Weights of a small sound classifier: 1.66M parameters, norm layernorm.
Rows from block 3, named by matrix and row number. Rows with one number belong to one neuron. Each number is 128 + 24 x the weight over its row's rms, rounded and kept within 0 to 255. All counts start at 0. Numbers have three digits each. After the name is the row's rms in percent of the matrix's.
# fc1: MLP up (model.blocks.3.mlp.fc1.weight, 576x192), inputs 96-191
# fc2: MLP down (model.blocks.3.mlp.fc2.weight, 192x576, transposed), outputs 96-191
fc1.496 056:104135125138161154133116152148129101124156101155159145148104135177139085094150141115125145093105105161139074123121150151144119130108109151156123139116104171152158180160156141140125099070157134125112143129121114173143125158116108121138146130159142115146138144096136144128160116106158106136
fc2.496 055:125088159123103136129141154137127113136102128117146093109151155141123157126157139126147128114107120139129113168094105121183127128134133081091156089138088093163122149151161145114131118128125108148118152145136097148138123122140142136126184167124083112096124154140101071139153133104122099149
fc1.497 107:112118119109149140154129170089107132096142112166105126159117128146122164149156117123111134085135117125130140128159112106155136109122099136148120172105118112104144174159107132145117133106136133119172121152126129165137139097145131117136185108137106138111079123099138152129097158119128170109
fc2.497 106:158121104115147169129081115114138087145128137107105143088134123114152122094138130113128099109073153088116147137123133181109130131114110114150129069135144127182110100137141160135110137125153108146120135127134133127125111128127100139114215125166119118165117168150115142132145153133133127127
fc1.498 109:131161156114114126126130146136132153109137140135154153141145145108126117099090146120138158130134106129162091087140131133089122127079166115116103163136181122112153128124088129114155085108126136113114123110113153074095129110111179149083089113154180116162119169088193175129127109134109148143
fc2.498 109:146177140135124093118135150120172150103140133188139183101128134126148129147134143141119147105184120076129105094123135165126127157152163162152152143171158131141118151127148149104156130143104123136162145122096111121132094160127118125169160110119136130143123144137124183158107124149099161180
fc1.501 028:143150135136106139163103129099141160093116121120105140099128144167128116148128179098135100110141090168140103132085112157134151175145122119122120148075131106137116129118154128126137185098119112119145114132082178121099130153118159122119115140075147150147116104114137163112141143123100139132
fc2.501 026:158193115124159113118140123104138168116135148132130114109098112126134122169177123102133127103141128132132151120091109078141156128144125131122173108130100177157116118109139096102182123072151148110197129144096085155101141103116116094103121136125118148108101143182139146119137174135114125142
fc1.502 111:163113105120137105130100132156159081101140153118129144095109142153137157114173143104148134126112089144150117121099137150121125101160110117089131173103113174146138075169128133117153129150140118138098125184179138156081164163156141118124165125112118119141113159116160142112149130076126160146
fc2.502 109:125137164148131115125148142132145118119131117106124130113136099114098120102113098145111137165164110107112121124119062148159107098124092083134114124140104095164108121119150058137156118160130149132109112140117088143147155132134125127134144111189142130145123069172132110133096129145142147152
fc1.503 064:106124089140140146147086095107162155157142121153122139125166135213131118109130158138117147099114113135151118125168129145137110186094163151103123146129131140133098159127116127166155123110122115161130149081085084151098151192161111096124112133113129155176139110153101173110126110141131125112
fc2.503 070:151097093126160110113167104137122067158085139113138151115127114122171121118084086160128138129150123139136114133135142138098134099094134107083079143154149082146157145091128157140096096162096147156128107087096124127161106149144139098135142079102095119085147108152151174094127116150115114127
fc1.504 022:119119122115105142096112149162148175113127080131141114159179135184156155108151165111153135125087115098079116135151113133130137144154116107125102168128124143166124144147120159148148102123121098144125139120111130164112140175118134149135094104107118120142101172144151135150148147105131163140
fc2.504 027:141146129120122168136117124168106095161103103156149154148140140100134161118134122114150096148124154109181109132108117113092137137135087122113118146128107132134105145143110029107167126178134136140143109155115159131114147091146135130128142072109138124132095147141167141132129153102107153094
fc1.505 077:145157149102101160157136134123103103122118135166124084114110153170169124112123113145125147082123089145100109148140122108169133145166143143134115141114138137143086096142137164123142103103133093081109164111081148143148123128139100150132101164124150110129129123096112128133103118092159115112
fc2.505 081:122162128137086126120131127120085081127145085096111132100140079182112156100122140115107053155154177103151122144099122160131112139140128116141116110162105121125098112138116117117110118106158132133119142169130104140137146094116116102110142175154095110114151112128138140120136104104091134145
fc1.506 127:112101142118113164130155140169139144129128136167212120113121094125141113124131122136112161100149124135133120097146119119115112119124165145107132150107148124113099086158163116119105109152121099121082152088104123135117172146125121128148100139168143114168136156120119124130147143095130112150
fc2.506 145:131146139176105140107164106117111122089125126147142144123106140095113082142102132159107130136146140076089147137186170150122100115121172123094131165116125118148124113120152110104123152130125146115103116140143126099147132137095083131141095120139144101165113119120112177127115143140130170165
fc1.507 117:114154123158099135157126139132157078123162091139139118105122088147085164170118139151160110077144119135122136138111110141155114129124129166140129155097122100176098101155155148105119126116138102144101138143132147143131156149106129102139109129106095159132115164154125132128129143117144196153
fc2.507 114:104181085140120131121104130130103151153111170136103124145127140114128129140125094133109101138119142151161132103108122107202100137134096097143156125096151169162108142166121127131156099110139092124137134119122130123144103122129184117101109153189150136134132120138122103142104099131131115146
fc1.509 132:102129105124146142141100129138155110165092126116102150166114124168115197143160098140137135133138150140077097123119138136136126152110152116065136157130146103117137151166130196127171165089120105148091103101130098096141159160097122142112107096124126130118073156101129164119140123153106155088
fc2.509 136:122098130107156133109124131146121138146103133130120140115122068115135117151115148149127120178136156128101120158112121159099137126094124132094166118146129126081143117124059156112132122155093111100125118140124135116104134125141102121133114138149099112139122103169177129179119142067111120148
fc1.510 056:122145137133107157087106117155149159112116142145082108087140119157126161108156120148124116063153099162166096152131116153099154124101160141138161146127121136119085140143170132100142119110155112162122129100113135187082166201117172113128131134114143160128104138112112166130160188137088156147
fc2.510 065:171143161111141116143132100130123088161114130170147131126124102104157137140159116161148110142134117167110142151113094097160143156100119137156159114116160101168126143148112133114087142158181114152162128138098132118132091123123130126141088116084137116090113132118151110108128122132069145091
fc1.512 041:118122132111145116120120146115151133120111125119114099106122165201110133146124158108153145086085077132134115114122123099103133162096135139142157154074133099137131168163139127160119154088127123137115132138098094105117134149142132098147095140108152132149072163116119181077096133167118140139
fc2.512 043:130175180157106129081124152120123143113167125172133113146113132132132129111091159134130144170130162147133162144137129101162170081112108076152122150160158123149074108127121108143111135138144132124134107125119127106152109123131130141121173117126135162137131102157103104118142100136142128089
fc1.513 146:096124113088131135134110128117138111094145167113082074131134103118085157119137133153113157109091102122103107112127125125123128180149123144166118129136106173134161178123136146123148134134123160130162183115137146182104145184133109150117071157154130135152112129144125107138140135101111130119
fc2.513 140:109163156128124109133118143127141130124142158116139109150132128125134150109100144155096141136157108109166147126124154121111147116137114137160068120171136114121131140114145148121101129134090126156129143121113102193099113111151143108117132187166094156143128101166118080132134120112112148101
fc1.514 017:125124142132112124132099113135123176161120142126117104110135138186164085120082127095102118119136125169135085165140111127127153170138145099171154160106139145118096081113094088130140185146121175133123155129083102103128170180141137128152112128126104131086140121086123119123125139115127134144
fc2.514 019:178099117105150133126139139144152127145120131131111120123156121129112144114119087112119099126149083164075140096108138118105115132085163107174171102152129138136129153191131155134115138094130134155128155128130117114158154120150094123131112100147130113147141088112129141131103139095096141121
fc1.516 105:147140139099136153128108101112122137139146156145120128165140152161113161151114131136141158078182131101173124138121111117103105117116153153124147150070114166132114131128116128134105173125139142120138128140094188123154099109141093134172124130092136118075164096133095139107172141074098102155
fc2.516 106:104121171141101131156126122174096133143078135154158140128133109136111128117108167117123087139121150095165125170148164130091135135145089154148128146104154108127124118156103128156125129088127118107098107107172144102151104138115136113169146102099108153181149214109156149165141167089166117108
fc1.517 164:167087166144128117149122097159135147116164140153132150137125150156171143091140135106116146115150099115110131093103129097140176131124113122094134139109152120129123081144181119132179113127136131181130105143160153132140137134132106141123067157124151157098130088147116101123125113127122120134
fc2.517 151:091119115203146134143157123134127126174116101121126139153115149153152123144069169160128186131100142131142094179162126122137138125114115143091135123118090134125133136133133116105149124155102111129128158118123152170146083144105166145122145158134180145114091107118148123136150105157093115145
fc1.519 133:130142149156085146153103174184090130142147097100097123138117178160110184137152125107138164095136079102102139119146128129145142126103143110106146108093132110158122140143139127128140113185147132148156127079108117114120157153113127121119130136133133170127141093108128136107139127127119111097
fc2.519 155:129099080124088120133120112061099152145167127147110153123145141091112119073150128123140154120112119104124154146100140166135168136109122103127141131175097146148110136179184155149113146164129173119111094125136121149118111141147120155157122155127173138115109136095068124121101156111125167070
fc1.521 113:119096086153098145109146108180142151125101136119152114135120147133103102147178164117120137099152145173108126111136150138111112142127143128116194132119115134120119159142141109109110173134141121104124138105111073080096152177114126137162149154147098133136156183151102165108124159150131141113
fc2.521 108:132078099170130136096133162138144152151167157142165125107096153154118126116099134078111117133144138119130088119120152159098094122107130095112142136103147147161145106143084164162138118126134115120155121100159166099160145124111111111073128119151101140103121127131134108134110127102103126064
fc1.522 113:152143150147162133111138107146122120112151159129160137119133131134173158116157125147084095119142120128084155135155148106114135148113096129110165113129159161102111132123135106136107075166127124119098167165130148050112165118134148142082146179128119120128124204120130156130091151141105102099
fc2.522 106:135131166140130141086145129125151110109136137109133145140138113116067128121114137120146123083157100128145152140109163120105090131082115123128153154141134117123119091130133096097129103101128113124127061141101153173149102133126156093149163106099113087118138096114155079158140078172144129117
fc1.524 112:113124164133073126125103166171161161138123142093108098143162127159096123159154131164138118081089107117112138125106119182119178177113104126145113146093149096142120111112155170132153127123108138137116128130132132145117143191130128139082121123112144148126126137121133154119153128134167143096
fc2.524 118:162154145124107142098079158131187101099111130079142116144111134168117134151112132088134141148112108128159112095140138135136118117125137115139148106144142127126116120143141091103088149141079104149067179117118108147066133142114127129170119162122165126107146094170170163158121129081167129098
fc1.525 009:088130145130116169133091140152141152117115092131140096105097147125123128128096114156147156136125095121144107104149112147126135141156106130156094161129120156112127124126121145162142126141125120199131129109109124099167107133164140151138107114118129110112128185087145192114092130131106135176
fc2.525 011:152138116203156165120117132174135146133081115103101139106127116119156113115137178120117059131117130119149135107132096149102072083122123103116128138157131144118134124128095138141168158058149123131101137146153139134159143127145091128134094102122125101103147122080167129133131101111070116150
fc1.526 111:098094109111150105124134160130145152146130129120149129092109162121143148131148119153130142161119099148169154122113129159117123134179139094106093131116084143163130112096154143131121124094137120127196105174137162163136132116136152172127119177156103111112120147128130092153108114081134184141
fc2.526 113:165106157108130115146118110092136093123141100085129146093102139113097113087163138144106157128135123101074142171063126125104107119123113123137139155142143131165103116135157086172121145109131081124097131149099109108138090119112162108080145119140144105155142122149147154135143153112127098089
fc1.527 104:138137120144138142107139117145158104171128128114128123129119163148157169113152132143073131115147115112109109150118118170108134101124136154157116142114135112142160135153128113133145112161123124139132111138117155102117123165145173131144156133071154104125119105113131108095135141076119153127
fc2.527 109:088144100171124123166128096143115122152127121111079118125140114141112089127087089190137118174112112120117112143134115138129164117148140125116120118097159123104119139140102129095148109136157122140056161156111144155116112137131082146102136129116103102133107137155140109117160132068122136153
fc1.529 095:120126134157155142079130146149128066126126115108144133088126166145128082126165161105094115107094116128117156157117120099108146167142146137104131095108145151147152105106135141118136165142102106126172171128116141104080134156162144100113067132097124100111130147104139152111117119111118158104
fc2.529 100:152096167126119109133094135144147105121127134180129135082097113133132144097177153130122156099123136119101159114143091123127154096143168120140163155116128131123130120156120178144128183131166118154088147117110156155155130133114126134098105133127103113159165156110154132130119138116135149115
fc1.530 111:099118114131135127138133151147103133092142139146124091133146108150131147105132079057166162106183150144106138105165115117128117162123156131164141142118137151116104098152204139114113166129124139137096129134099139176103138113143128116137132138114145137167164114130148146131155154113161140173
fc2.530 111:137108119147120122123116101089171100169161139130093104164132121151123107103164119145150138107117101104106113057173116139091158143157148150121153114106124128152161133099170116097120144143155110128133145148104104118060119159124144146085117141099143124130125136119180178119144149142129142091
fc1.533 064:096158148106121160110113115141139135125128081126137099134111142127118157123170183146112109093144124138117122147092110125134159139123146165147164139138111167109114119116101073117152155154117153124161136140147156083115106158152150114119117142124149121127156130111137166124130130113153083111
fc2.533 071:127180108165117103139143106125137077132135095101066081140124093147120111131098119107104126134114127108145108138114144129126157123124194113091107110134089090113133131189135123120190122152092109134115135149146127134115088135097103121147146159107132139086122097153116148129125160153081127125
fc1.534 134:151110106126114131119096114175146092112142129130108111176130135130170122125140135113103183129127101129125145128154102131115145114145084130066138142104120144126092094116168170118137167187143099145163115139112136127066122150121157133160104129131132130137142144114131101118121136118105125100
fc2.534 123:089141141183156117133149169091152078118133152112066145122126117111140145108157137153130141108113083132127105109140097171128126135128136118112117136120097122141151125146109117129157146165105103118099120099107137158130126125100115115139120105114147171124163087130164127101142058168143159121
fc1.535 114:129107129141083168129108152130106125130168127145144116156132126143176159148153149171114094114143102140117142090160096127110154150163130144128173165067135120122115103160111141137114153135125111157150147116068120160163141106148118151161115128126129142130163170118118152154137136135104159184
fc2.535 124:110128129147131154147098106140086109088088165153150114115135142112162128109096098134128124147111161162142111105143102164139088145104120132131127143093133156146155145141111140158101131133146121142116130153179092135110118153129139103103151130125139139139120158146104121124099103125142102118
fc1.536 091:105078146131126128142123139141142132146105158116131130140120137147123122132099137097155122106113112173103143159147159145111133149119134153107111147132155117126162113134164149111127118115149129159112153122120120104164113196142178133119113169134131177126147119125163177090120083103118161166
fc2.536 079:107112141122142135145128120184170106149109111096133181158116137109101094106158134166124134127124143149102140092137104163133155099139126080130130152128086128078124131177114108116070099115127183145138185123115073154108146119097143113096122143172130109167116110158095120141123156095160154133
fc1.537 114:113143140161115163158124133133102149145159145119146125145169150181130125098157163125112106135194114125163100131142133116177117082125130131129093148123142154119099098106142179136163162109155133133196122106107080074119102147109158116137083069187147155134145127143133098129151117082127107123
fc2.537 112:153135140116119114127139145140186115147176090115114126168145157149148097117095091159152130121115127104129113105130113121135142140115148109152107091176095139077162144176115117173125173138129109080106150085095137152090094139112139142154142064127108133148102141128173136141105149091092154146
fc1.538 100:166118149139128118140136127148107157121140052110141092118117105167127136092204115159089138148093143077151087111099141110105129165105122168133101153133141128137150068116166130141123132129113153131157164135100107131142127133110136088129125131142123148138187153160170150114142150137141149165
fc2.538 094:157129129142101114107157131159123137125124124132164145124134121123130135082100136162148119145105158104128130127091101138125119109174131148085138108113142121134147156124137205163120117125145102123130115154138098096120114147131120164126090165155133117152151171089125144122107083095137120158
fc1.539 151:065141121185152147131132134122133098098132136111092106096138144138162158110169118137087135120145134097112134105129121090119095122114157148103132152124162128130146133103118108141075093139159133169152131143124109141122153155117142091121202139135108118147133100129134160128107159094133098108
fc2.539 163:116116147088133150091150143135082099134096150157152145119140156111100146115123143125167119164182111134135151096135149120157095146128123136141171123098096109103095128092144063166151107094164148121090146109100163101129125121115108117135086114154142160107116136131121173121131125147120137130